From a checkpoint of a small audio frame classifier.
Model: waveform 16khz input, arch transformer, norm rmsnorm, activation star_relu, layers 12, width 192.
Training: muon at rate 0.0044, batches of 128, held-out accuracy 98%.
Data: trained on short pieces for a synthesised band: melody, chords, bass and drums, 26041 training examples.
Rows from block 8 of a small audio frame classifier, named by matrix and row number. Rows with one number belong to one neuron. Each number is 128 + 24 x the weight over its row's rms, rounded and kept within 0 to 255. All counts start at 0. After the name is the row's rms in percent of the matrix's.
After each neuron's rows are labels from the 100 clips, of 14976, where the neuron reaches its highest value: "loudest" is the band of the loudest frequency at the time of the peak. Only what is clearly more common there than usual is listed. The data: short pieces for a synthesised band: melody, chords, bass and drums.
# fc1: MLP up (model.blocks.8.mlp.fc1.weight, 576x192), inputs 0-191
# fc2: MLP down (model.blocks.8.mlp.fc2.weight, 192x576, transposed), outputs 0-191

fc1.52 137 [161 129 124 112 136  92 104 106 163 128  97 121 184 157 127 162 173 117 125 119 147 122 119 116 122 153 111  98 131 130 138 132 124 146 169 104 155 108 116 128 119 172 146 107 108 126 146 158 105 147 140  84 134 138  98 142 104 139 171 140 135 114 132 109 161 172 101 117 116 151 150  90 153 140 164 109 142 116  98 129 151 134 149  73  79 150 134  85 101 109 108 122 105 148 141 124 172  86 126 153 113 128 102 127 122 126 153 175 144 136 139 129 126 127  67 104  92 162 111  91  97 118 158 145 155 111  81 120 110 159 150 154 193  86 112 100 123 142 143 134 102 121 125 175 123 150 138 127 146 120 109 114 124 138 118 132 142 155 146 123 127 103  86 174 126 116 150  89 137 159 112 124 159 145 133 149 110  97 112 116 115 114 152 134  92  89 113 140 138 142 157  84]
fc2.52 143 [ 77 137 115 122 175 181 107 118  64 154 152 141 164 109 145 127 111 176 140 144 154  93 119 105 145 144 137 109  94 176 144  88 161 143  98  97 108 156 145  89 159 110 146 143 141 132 120 134 103 105 145 116 108 115 113 122 126 100 107 106 154 160 125 107 102 121 156 132 136 211 151 114 109 120  99 144 151 167 156 123 145  96 106 150 103 101 121 118 151 152 133 142  86 111 137 122 141 140 113  88 133 125 104 148 129 140 161 148  80 129 171 109 128 140 145  94 115 135 134  83 135 149  80 121 128 174 104 106 154 141 139 117 150 124 135 106 143 157  96 138 138 165 118 117 137 132  96 128  98 147 166 146 124  99 131 141 133 120 130 154 149  97 155 124 129 147 117 127 148 127 170 133 172 104 129 123  99 146  93 170 139 141 107 120 124 120 146 117 155 179 134 142]
loudest: 500 to 1000 Hz

fc1.95 069 [132 131 131  95 129 118 142 111 112 148 152 116 159  95 141 124 128 114 128 149 143 170 158 136 116 117 144 110 119 123  89 135 143 116 101 115 153 140 134 131 135 148 123 112 140 136  92  78  94 173 116 127  89 153 124 111 118 146 115 146 152  95 133 118 137 135 135 145  84 105 173 152 157 122 171 147 101 108 109 181 116 174 132 140 116 126 156 195 155 157 124 128 113 102 123 136 122 124 113 137 125 175 113 150 125 111 150 138 147  90  89 180  86 124 189 112 158 131 130 144  84  84 131 120 124 110  61 162 139  83 159 113 167 118 137 126 114 139 114 127 139 149 113  78  83 160 107 104 117 167 145 134 109 169 128 133 192 165 126 122 155 157 139 139 139 148 150 110 125 132 119 142 130 122 141  96 106 142 155 118 136 143 139 106 159 114  92 127 161 150 124 138]
fc2.95 067 [175 150 115 158 107 145 159 125 117 109  96 113 136 154 176 125 133 134 118  88 194 112 167 136 115 120 150 130 140 105 150 129 102 125 117 145 139 103  86 136 112 122 147 127 141 119 151 137 123 136 155 121  66 148  75 139  86 112 173 134  95 161 107 115 125 148  90 140 149 156 124  59  66 107  95 116 124 133 122  82 131 101 145  88 143  56  96  92 116 116 113  98 115  75 133 122 134 132 122 109 121 137 150 122 122 123 141 114 104 154 143  88 156 124 132 106 156 136 121  98 134 117 148  78 156 131 131 136 114 172 174 122  91 111 138 121  87 123 100 159 155 131 146 163 169 130 140 148 140 146 128 113  97  89 124 139 106 122 141 155 144 132 121 157 115 120 137 170 151 144 129 127 147 147 118 124 153 142 120 142 130 140 122 106 128 141 142 132 121 100 165 112]
loudest: 250 to 500 Hz

fc1.512 098 [159 105 161  98 147 119 153 142 153  85 117 128 135 155 140 126  95  85 146 119 131 138 152 121 117 107 145 120 125 113 172 129 111 144 159 180  92 113 107 158 138 167 126  96 136 106 158 139 117 128 111 155 166 114 139 134 150 161 112 172 139 100  80 104  77 172 120 160 131 130 116 149 150 141 157 129 138  83 111 141  88 143 118 111 117  96 114 121 131 113 101 144 140 174 124 127 107 124 154 161 144 178 143 159 126 130 116 125 171 122 155 161 104 110  71  91  75 149 126 133 155 133 156 117 102 158  96 126 137 111 149 129  92 160 128  82 135 111 113 124 130 129 110 109 125 143 127 146 120 127 158 169 155 149 128 100 110 103  88 123 148 125  96 190 150 118 155 114 156 118 169 123 140 153 114 128 106 133 103 109 105 149 125 143 150 103 130 103 136 171 163 153]
fc2.512 091 [136 136 116 114 143  78 159 110 158 117 156 156 105 127  81 113 130 175  84 139 133 105 177 143 114 134 132 100 107 114 135 108 134 138 115 142 122 125  97 141 118 108 119  94 125  97 115 139 134 138  78 122  97 141  95 146  93 135 150 120 102 106 144 137 144  85 149 103 134 105 189 186 139 126 141 141 110 119 140 119 103 145 143  95 133 133 130 180 175 125 154 122 171 146 122 146 113 154 105 104 117  93 172 158 164 132 127 149  91 149 125 144 104 140 120 135 129 136 132 138  97 118 122 113 159 102 163  94 104 118 114 186 130 118 119 165 117 134 112 177 124 128 151 133 110 119 132 143 147 149  97 120 109 146  96 113  84 122 105 106 136 140 149 147 123 101 142 121 129 105 124 143 102 183 119 151 156 136 174 164 104 150 167  97 122 129 141  98  80 150 147  74]
loudest: 4000 to 8000 Hz

fc1.83 068 [ 96 139 157 123  81  89 147 130 110 113 101 141 112 168 118 135 157 117 129 109 140 109 109 127  76 152 136 127 171 114 110 130 151 100 120 170 150 145  96 127 187 151 147  84 140 127 188 134 123 104 153 113 145 143 115 135 130 205 116 135 145 127 157 189 108 134  96 106 165 136 155 105 122 113 126 141 159 133 123 106 121 142 127 121 145 120 165 151 139 151 118 101 115 139 148 123 130 106 200 151 145 107  92 114 132 107 138 138 152  77 126 153 143 135 164 107 156 122  96 129 100 117 128 127 135 112 136 134 125  99 120 101 136 130 132 114 139 129  96 152 115 116 135 141  85 156 140 135 153 130 138 134 135 140 163 131 149 108 115  84 166  98 119 144 165 121 200 101 147 149 144 149 153 119  83 127 112 114 128 148  79 109 130 134 100 150  98 109  91  99 154 113]
fc2.83 071 [108 126 102 143 133 149 125 148 137 132 109  76 129 117 147 115 139 141  95 104 140  93 151 157 166 112 130 111 116 168 118 149 118 159 187 136 142 108 143 104 123 139 137 140  88 144 158 135 132 150  88 123  77 119 155 118 126 101 157 143 145 133 110 122 177 129 126 185 132 140 143 160  60 159 152 107 104 129 162 130 170 149 132 123 148  99 138 128 133 106 122 132 117 103 165  63  99 125  96 116 134  84 131 109 106 125 129 176 112 175 162 136 101 149 128 147 105  97 103 105 104 123 107 145 150 133 137 141 171 153 139  98 141  85 114 145  74 142 139 111 175 167 110 105 116 104 105 112 118 140 137 101  87 160 115 162 123 145 113 130 157 113 132 121  94 165 123 143 151 143 136 140 145 131 150 136 100 120 158  99 152  96  94 111 137 118 106 134 119 166 126 156]
loudest: 500 to 1000 Hz

fc1.528 039 [ 86 141 114 102 127 140 158 140  95 117 131  97 180 151 106 140 131 162 141 134 132  97 133 130  73 130 144 120 108 128 109 122 100 135 155 130 138 114  93 106 129 136 149  99 113 149 111 168 147  44 104 120 148 129 144 125 139 119 142 118 136 135 128 151 104 146 125 121 109 183 162 129 149 114 121 108 149 134 160 166 171 110  92 111 119 147 126 146 113 123 149 137 109 153 125 113 136 114 126 175 118  64 165 130 138 161 132 105  96 157 159  96 148 130  93 111 133 130 182 175 119 134 138 131 125 147 113 148 112 108 155 144 118 117 167 205 143 170 130 140 148 114 138 100  94 101 106  94 101 113 182 119 114 131 116 119 112 150 105 160 109 143 138 118 125 132 155 147  93 151 174 130 105 151 137  81  90 134 129 114 119 133  98 136 134 141 109 166 139 157 103 126]
fc2.528 045 [145 157 107 150  77 105 183 114  90 136  93 136 120 122 156 111  63 119 139 100 109 126  92 110 152 119 131 121 143 140 159 122 117 122 108 132  85 130  87 199 132 160 142 137 144 103 127 132 138 148 117  71  87 121 128 156 153  97 106 128 118 123 138 116 135 100 153 117 154 132 138 123 119 143 147 117 135 120  60 165 107 118 134 114 131 152 131 105 138 135 156 144  89  86 120 154 113 179 117  82 137 170 117  99 128 113 177 140 149 162  93 138 132 123 175 102 121 145 106 113 100 120 154 140 131 133  98 112 128 149 146 112 173 141 124 142 113 149 152 119 109 124 101 151 119 132 161 131  92  99 104 123 162 114 136 136 119 127 140 162 109 123 155  81  88 140 124 143 112 140 129 107  84 122 108  89 128 177 118 124 110 144 123  94 114 109 151  95 150 152  93 131]
loudest: 250 to 500 Hz

fc1.378 148 [164 155  89 131 131 129 111 137 106 130 112 113 110 119 144 105 154 132 152 107 164 137 141 134  99  98  61 119 162 132  79  76 141 124 134  93 148 102 113 129 135 135 101 142 133 152 151 115 136  59 134  87 110 142 144 131 149  95 175 173 160 118 121 115  97 153  85 124 107 124 134 128 119  77 121 150 121 115 135 146 120 124 146 142 136 129 152 135  84 150 121  96 130 134 104 127 191  86 134 142 144 118 100 158 151 143 104 150 104 112 103 148 129 138  93 132 116 151 149 126 131 151 106 152 140 129 117 116  88  68 149 144 133 145 158  90 107 127 159  88 103 146 129 110 129 137 123 122  86 106 123 135 156 108  87 120 123 150 157 150 136 115 144 116 132 110 139 116 115 170 118 146 181 155 170 162  95 138  80 120 159 141 148 140 129 138  93 170 135 127 159 122]
fc2.378 149 [110 130 135  81 139 186 119 132 147 161 147 126 133 124 119 150 144 105 142 111  92 143 130 136  91 112 134 114 103 121 145  86 128 125 145 121 133 174 137 120 117 149 146 136 171  95 142 103 132 133 140 120 162 101  93  82 101 129 174 133 132 118  92  81 170 160 110  90 133 175 162 120 121 157 133 137 123 102 144 142 139 125  95 138 124 170  96 178 136 136 130 103 129 106 142 118 145 167 124  83 135 166 115 149  98 154  94 167 167 149 122 112 164 121 149 132 108 114 131 113 142 121 112 144 149 141 124 128 129 120 132  83 124 134 135 115 107 151 122  96 143 113 147 125 114 144 162 135 143 115  89 155 125 149 141 104 138 115 115 133  83 121 143 161 155 132 134 111 118 127 139 123  98 166 128  80  82 134  64 168 157 138  92 138 164 148 197 135 177 107 118 140]
loudest: 500 to 1000 Hz

fc1.212 104 [153 142 166 131 116 138 125 132 125 117 133 120 132 121 168 121 129 122 184 125  91 118 115 145  86 118 138 168 129 145 115 147 140 115 123 142 130 136 104  78 107 128 163 125  79 161 156 168 104 126 151 162 102 143 148 163 121 112 104 114  96 106 145 110 131 119 115  90 158  81 105 108 100 128 119 108 155 163 139 129 104 125 150 143 107 136 112 131 108 105 149 125  87 105 105 184  97 133 143 114 167 139 149 146 113 166 175 120 130 148  97 128 124 128 165 118 157 137 153 178 196 113 146 121 114 109 153 161  73 136 109 114  58 160 159 133 100 140 124 145 136 120 145 120 122 115 129 128  95 125 144 142 145 164 120 132 130 105  88  99 160 142  65 129 108  84 134 123 131 151 166 134 129 104 132  86 158 169 135 150 119 118 134 164 160 132 131 140 115 136 113 120]
fc2.212 108 [133 156 142 126 102 100 102 145 113 141 117 118 139 129 163  69 105 151  77  87 125 108 125 139 162 133 128  90 130 129 106  89 131 121 100 151 120 103 120 141 127 100 101 165 135 137 116 122 110 109  95 139 132 134 122  92 125  97 178 129 155 157 136 112 150 136 109 109 118 116 102 150  82 130 101 146 110 156 180 125 162 126 170 137 133 131 139 151 140 115 157 130 120 142 102 151 137 106  97 129 127 105  81 100 136  92 134 146 106 168 120 172  87 165 122 155 143 112 128  79 105 128 111 108 119 109 148 119 145 100 158 140 162 136 137 104 136  67 168 188 115 116 117 115 100 109 102 160 111  98 103 136  99 117 105 130  99 172 149 139  86 126 133 103 161 174 154 151 141  84  84 102 116 129 132 131 134 157 148 122 130 158 110 130 133 125 162  85 100 127 139 118]
loudest: 250 to 500 Hz